Weights of a small contrastive image-text model.
Training: soap at rate 0.0017, 20500 steps, batches of 256.
Rows from block 5 of the text encoder of a small contrastive image-text model, named by matrix and row number. Rows with one number belong to one neuron. Each number is 500 + 40 x the weight over its row's rms, rounded and kept within 0 to 999. All counts start at 0. Numbers have three digits each.
After each neuron's rows are labels from the 100 texts, of 14848, where the neuron reaches its highest value: "fires on" is the input token at the peak. Only what is clearly more common there than usual is listed. The data: short English words printed on busy colour backdrops. In brackets: how many of the 100.
# fc1: MLP up (text_encoder.blocks.5.mlp.fc1.weight, 1024x256), inputs 0-127
# fc2: MLP down (text_encoder.blocks.5.mlp.fc2.weight, 256x1024, transposed), outputs 0-127

fc1.556:521560490536493541494517503537494500493520472495502516472471521515462518542521544563435523506509499539548500497520503529522459506449482498445500493548485466520501417463523467435487500536462394494480542551506492560486559541496521496493501496490523529478508450502598530482483487487470546578491546445544542443482446532464541486473476483482516459571524440520417498447556473459457518498380
fc2.556:470422509482504452511496515432498492495501514506500482513544501502538492447469481448565495481520492490436499499478487455490533501538517508577505529437525531491490596528477537571513526486532568502509457478481512456511425458501491493482489506486466483516516539505400473530504510529528448410491471559470499577541556497521477524528509528505528538419490569456598542538410511541521481503613
fires on: "apple" (59); "tree" (41)

fc1.270:473586575497442439524499474528544533513507492468516454489461495464466480516505459501475469450503453548458513571502573549508489544515474539483535446520512554525491547576434406518526513515413530490508513435569465573565490464456545529499457520496490528456504526498519538480493496509528576495459500481510497496535467538515484466504506410542533536568514450592553517586554495496543459576541
fc2.270:551512474478522497469502576513489527462481525523523542514527497564508452518465458577452549495482510472438524507440475521460502523551483453490429483510449521428460510393504526537535436470555557482529520525494488602527486485571462494527494459498498490541486457461527469451558466432423482485571492504542480591500428468539476517504492513410507450488482507424467510485469488491532487410479
fires on: "lamp" (70)

fc1.237:508496472548470495458413552537500501566519522587433508511478538491470525515413530584474472517507506454554482560488484558608477528469513527496456495494460465582443460452539500512561424503535512468502496498536477498498465527513534544469522523471485536435515515537540462495589475501605494531527530511504459586499450524510491476505490512501454496519451476501480459490598447530496423461508
fc2.237:495492514425526499551580468446474506419477461432580505496533459501501505473590489376552546488499464572454499441520510415384522462509486477506525524506544521448563536513481497500441555481459497528505531506460504531484529498490453470540488483518487478543493502446443552490442497511444524473479497498507550417500537489516511514494520475513555516454583535477523525465425534488489592515474
fires on: "train" (52)

fc1.243:487549555569500472495550468486548554524454470569484414426488472472529534471494483455469477511438460584452541511518543411552490482547475462491489493551486520521485506520515515535429516509481477478484461458469500523514513491493410493545495486444485461477544520486523495561488493514539578471520472528499483431467568572504544480452499438445504505453494492458515495482488422467579528588582
fc2.243:484478477505529477438531447528513478490501383454484511527505501527460442477466432443519500473464511526495501454498472505486458554483505446535427529482490482499546506457497534501585425516452515490576531528402548490489515481543498548542525471504548532495494576549456469449530472446454436479519560563555462591550420538454472549479480533526543481467516492510487452575536447501507483448538
fires on: "lamp" (42)

fc1.272:528506537456534493504495506529434484592453450404505456493457524517506520567449500509509437488452532468564475517505446449504514527516450579490495460497568460510513437548466384470505536455531486488520412438523547478478517532526503502610512494496552535582489517539451445517477430509510512467471468553503446499501561479487490563563477496510427464462505582462449533446557545504539436535548
fc2.272:586494477536486495429522470549605513433439539564518531524478474575479545519511517492543474560526504502489492537440561515481496480463503499563469521547472522552486484506522573455463505485488465556509547578501550540529517472490484515506526491496472512463477463480508452499525604498529472524479531500485586449514412552509489534429497451493555484544507476472518486474389430519448556420482
fires on: "earth" (54); "leg" (46)

fc1.472:503514576514486531489506537466484524481476430461514522384493512495515512451514527534505546519465490464485545539513455483424559484495504554509533504479506486460611502544540495406478520484628469553498439539459466487509492514459538489505546495529457457455544490462549498558468496521543504480505535524526451490504568487532395467541419529410440528530544476487469510520394539555484474484534
fc2.472:477506427469502459502498463534497483509491568533463460599514502506496460531506449480521456481526511525501460458500521539580450543506486448492487484540486507541377500467470503577501474527387530447470517435531493527506516486524475494478471512439520537565462514561419495453502482489450495510503456489504566510494437498456585539452558465581553479487423493505496512506611464463517525488464
fires on: "earth" (43)

fc1.63:574524515478515547558522500510521525528510467489485479517580499519416530471564502521523471482463486460506506587469558487514557520488443506439444504523542436534595511529460498515525519483446484494557444522552523524489526583500457511532478454483545565472517437513488505494544468452534559501488480499572457625516504573467508525474411504526498499572490514524473484549488567514480577536461
fc2.63:399507490530483455449479482510493465515482512527550525483437506476575469534457484497499541512529500559502478393578442496496455483507525509561572523484485549465408460481549500495479493537541499513451546473465520462519471424493539487487526520508456431510488533485495510507483544538515454480502539488466536347494481432539501487549598478456495499422546517490553501466536445481522450479538
fires on: "lamp" (33)

fc1.738:447497498480473525512475531508500530449464462483533459511502504491558494578465470501475470447563492524481552486504559469476542536529460510443514388559489528601505531489519430430460430443502493495531494473540518496565458540460507484522523504486474536467486500520564525501411528505505467487428458489493586445432504521559445538452493495477495516492514592532460499532491432438449529522515
fc2.738:536527457436478518492485516547446528443457523564466505490502489535535569435456524462505539450489547473478569562532499520539454472489510500490509493465529523501467548519509477500453588495560584508502529490434488531465481446516455503495541535532433470421500448504568496517443543511455434489425488512431480529429546531486517475485508493479482511512440501456434488466498463479448535453489
fires on: "apple" (59)

fc1.727:447576524475480561583463545515479504440491464558466451498502566490494479482493533514519450484523519531508551495528491585496454477443480530445505524526528507513506567503583530431490423499540537470438561494498485503511473505517488460485457556468545581495461497509527535467551512504546472587502545543565489536464543462569509466502574535494401499481481521494578565467501529519520443442467
fc2.727:561383464523488415441543459472512494531522537423530549471487453528511537518478479468477537489487510494481443513452514406497540535550528471546520472478488478499478438516447489603488588514479481526537444489506496487512531490485500560519528445515439458528519538468461488539447490496462541407498439436466483448501470543421486550491444459528587503523514474505434441501491468489484593547545
fires on: "year" (62); "yard" (38)

fc1.452:446493503533490467483472534447506511505533494501554516530507497482449567516533526536574570473545486548491497425475473457404492522438534468481470501479599457484527512532511577496544446498483478510515485525596504423479506521483422449509553484537439500448513516425538555655455551526539529544439496494540473488516465521506543505543533543486526484499515529543526518448484482535530499526478
fc2.452:534482470470517502516525487544500506510452525511439471446512508520511448493532478501497476563442489425502517569528504526598498516529464515526524445497403522529470498481462431519438534468501534499503500474414482638523500511498598519492434494412552497532501472550499467374562458476462506467566496521509515512495530463517453460474461455512482476471491452452455470539529530505492501484539
fires on: "yard" (56)

fc1.117:536582524575471507461533458593459477469453492418476431498475527560490481575432506492566498497535549491511555514411521532506494516549453530500516450540463531471487465490555489488446471549486489506471467464510518554519499484507439493553493525445525519517455437489487486514530437574456458489497485451521453495550484439520511526529542487463462452506404512464400551478538472452513520525523
fc2.117:516437442479559454576491505458524557601496510509521548501535477510460526451582554461500458510543490503509488494504466549431561407432537545461537549518477474494467549490547506470458586499479472548462568582502500446544512489470511468476473441533505513501494442506512462540488539454536520507586481573485522542535534576545545531440543460510509505508519473489454551455428521492521524515566
fires on: "earth" (36)

fc1.423:477549534543483505422490489542494521489452499508467507516502474426459532492532443494449485531440432486525488591507533504560539512526501513466484493532543464532471509519486446536526474542486521517485539479497569585512439497550492572456488459434532475442524562589513472507524516583457501489535459479564451395529484546516516556512501528408540464460499438431503487462468494530532509509511
fc2.423:478558525456535441517542567487514504520484427469475581514580468497517540430379500523462507463486507558427543475509540470574510488489453461561477491469496540512461485483510492463531509494495459543510489509430535495498538493535508509553451564510520475475495549521498486491567510403440573443535511502463435517535472558480501457517490537533514545492534480520483466455590462555541532527607
fires on: "lamp" (70); "table" (30)

fc1.351:487508483496518452443550482485466598475554536568495590532490502474478532487516595479497487419483545506416583507480493461470468497487569485485486531505486506503501528534557515525526457508531567455433482514556508478515535530475481416468535512536553562483460446462477555445419557541450419575502533517544470507470492539497529473588469545519502561493511503581503539534506559497504464515470
fc2.351:518489487498449540550474534524506427526496469421472421472488499534505478531497408514465483574507454515535435464512522535508544529511445504527509483490510506530500499476422499482477560486473404553549510486445493546499480485536523568567462464441446472510555533524537461558556444491529586439495451477500533504515532441484472533413540446476516441521485488432498449476505469525509542484521
fires on: "yard" (56); "fall" (44)

fc1.364:491478515456489533429447559418487502447514454529499506478459560478431502462515492548528529556458507511537458505480462497513460546514439424507532485505539481572469518508516550530472507522539470491545536499477503503489483473479515481449540468513523458539530564501454474603482564466540492563479509489466451492455611513514501486507548505520498540475488506496498539485544565564536538407453
fc2.364:519515460544490475577562471560523473527497533403492456496539458531534524523495485429463509447525486487490558476504506498511502454463583549511491496500451498429549506501498443500522499450451503517455489502523453526505494514516462496548474535455489550466458452491527554413544412528484503445521477511529514515501369484500474505492473493493493460523510491483494455494464447452463469573589
fires on: "yard" (56)

fc1.70:452478496521503488491505526490494516497453495542458443506509523496558505506433457574474552462583414513495491553515471538569495450498585529469482512499417487552518473504519488498502472454502459550541445526566478464492456508565505480540500419513497465517478494462509452482510418495532494502546549521421562544504449542481467538505462563469512538430483460478456492539458453566442573547441
fc2.70:561500486466496525491500472486473516470558495467547571490498493468479529494596538412506477513433628487502516427471513463449515510494432447519535499512556515440469537484465499497485529531479521464475523442446501529510551500450488501431513583468516530498512511533511539511478579517470501474473462478573461443503541485517513464512532438537523461577553516514564481430529529458544413479549
fires on: "apple" (59); "chair" (41)

fc1.177:483532558441573429485500479457484484558519581481487458502484484474435603495518480495520562489471483562457513464515456525488481490483484510449541510514432463426520484432497488500532512470548506471437502498443475581513458519578515522439513604555542480536532429523482507456396469510488515542440453437463529557517382527538561485505479543571583454532510481544433476492578455492502497477527
fc2.177:525467442551446551507486534538504521443470435517533528484527503513559396494483539504483462490512534444543481547473525439502522521517506488594462497493557526564475522565476501514482499521453476516546489492536531425468550469418497459579482407436443544453492531484516502545607529471498453465551565582520490437494596470451445518484513473441452540485516532432590516504400550507485496503447
fires on: "apple" (59); "chair" (41)

fc1.307:576508538513426512520567445472513488500402473502535446515457446554466489452486531502489516491486427523440555569445441524409514537521513487510441456491518512485548522486502511529449444470455483550527496470507434463523503422461490523505606608511529527497479467514483481489463503463518410435503508533467484473524429522505524445470518435505493526446482502418526521450508427491564476443494
fc2.307:524506371511524486513485523525495483514466496477496499481465540493486499541529474413576540529545496484482522443476535539514523516406512491503478504532458455575457478523542522509528482525537495511516574474490532546439527431470471463437407515510487498513511504453491476520497568439492497488515487512467493512513485561558491580468457491484546506520504472500465520410490476506500457449479
fires on: "earth" (70); "plum" (30)

fc1.44:447527510432453491507436546516509490518520519525483473446436520540487464436520497466468544462499528554524401529468515527595488541633501457464501547507411560554452459447491524539513628463503495529485482517462455472507438440498480500454494569492530501530502538536451559494481524447547517505537493438479472563503458502480515594512446451451462536510494475458473493464463471431516564487521
fc2.44:549453482564507517531575479499525474462472507493510534536563487484494587565479511537507494523524467445502589464542476471428522455398495544522518471485598446430560538523503459473493398529480524492511530471508506531471529542520535474553499439512479514464473448436545455492520483537476468497458498560506509441465540497539501416502552567538529452462529514556526493530516522551491439518490
fires on: "yard" (56); "stem" (44)

fc1.343:456522487545531471507469385479543499555453441493496543435492534465484477439507515471525442472446538550545510530479550497496467506443438570466537437473470455472556559565472459411560650455489504475508527517513470510495475436534479530555527473511484526538481455497476503492506510509483516485560503517454478459490546444540508477484546474467477525429499490474567527434564477504484520417492
fc2.343:571494500490507427523459596466492508514467497567491394496463494577470497544472468577586472541526443458464517480444460558487502490485547441537468534464520469586488442455528479542472504479515433562500523500529505541473519425439512459532480503466455467455465473491541443500452509521496464479458501546484488497478443537481465577447459461563542492498476470511482496524450491485458480497514
fires on: "down" (51); "paper" (49)

fc1.547:541567478582477447457494471594436473407435479449502517505550517485494486478523505462506477521391491557498488505502497498494540481490488518451516518532572545613470493452506416537459386454462502504514487477508530513486512516521457601578555521466558442436532516560584481501452548516442548515472519499495537456494489506550467572545489536474510451444480450461498509414458532498544498551533
fc2.547:493501507466478492433534507526456526510454465453450536466538461562519493470387469524479460500468540586452541478537503421542516477529518470542535507477498499466411493496521490511567487502475536506495486543447542624482508465498494521521463504474559533461481558528527532418498527440477518497528465469541454562477441538442420464470504554483490397441492487526464467458513504596509477489569
fires on: "lamp" (41)

fc1.126:505515502522504567541501430491529521566515500509528488508489564468468442521539557468517504556514451454522481447506428457504528495534530511426532546500507516500524416518416558510430497429489454503531496461463506488499511512543457463441526517496460487534461438509520448524476483502503553555466458528471507464533500499564531457448502475512496548441502490513588461495492507511512432486484
fc2.126:489585471567529453444483507564517537469496488497525504494516444495488525522486419610491577497455511526462512510500508527451427527513493510550459475507468508558489481503480409490564579522518506501510506462478523554483494491498540495539458538465523465518498516513475595503449480512513469377490509510541492522396528558468433513529464430510471530564488572490442505438421490573481463481499
fires on: "card" (61); "bath" (39)

fc1.253:447492516469445538479485519519475551454471465496515469537485508449538496530441472509486482432535474511458552517526539471490555528538462497453516383559519540595494532483515456442458431454467498508544476474500527464550469524472512502526520504486498553450499486535549501494429539529489456495399463489490570425426490511549442536464494497435510525502517558525424507515496421470462544526520
fc2.253:518548453442469542495508560532443546469450514573465496487521476550537580402423514495486549464505553480470558548556509511551474480487518494501519488463535512494468543535510493504456564498526578522502515475433495532480493440519484478496523550539465463413492476506559501539462553498461419464421494523423467502439537525482494482475520499466472507501451520463411501446509453504456545484496
fires on: "apple" (59); "table" (41)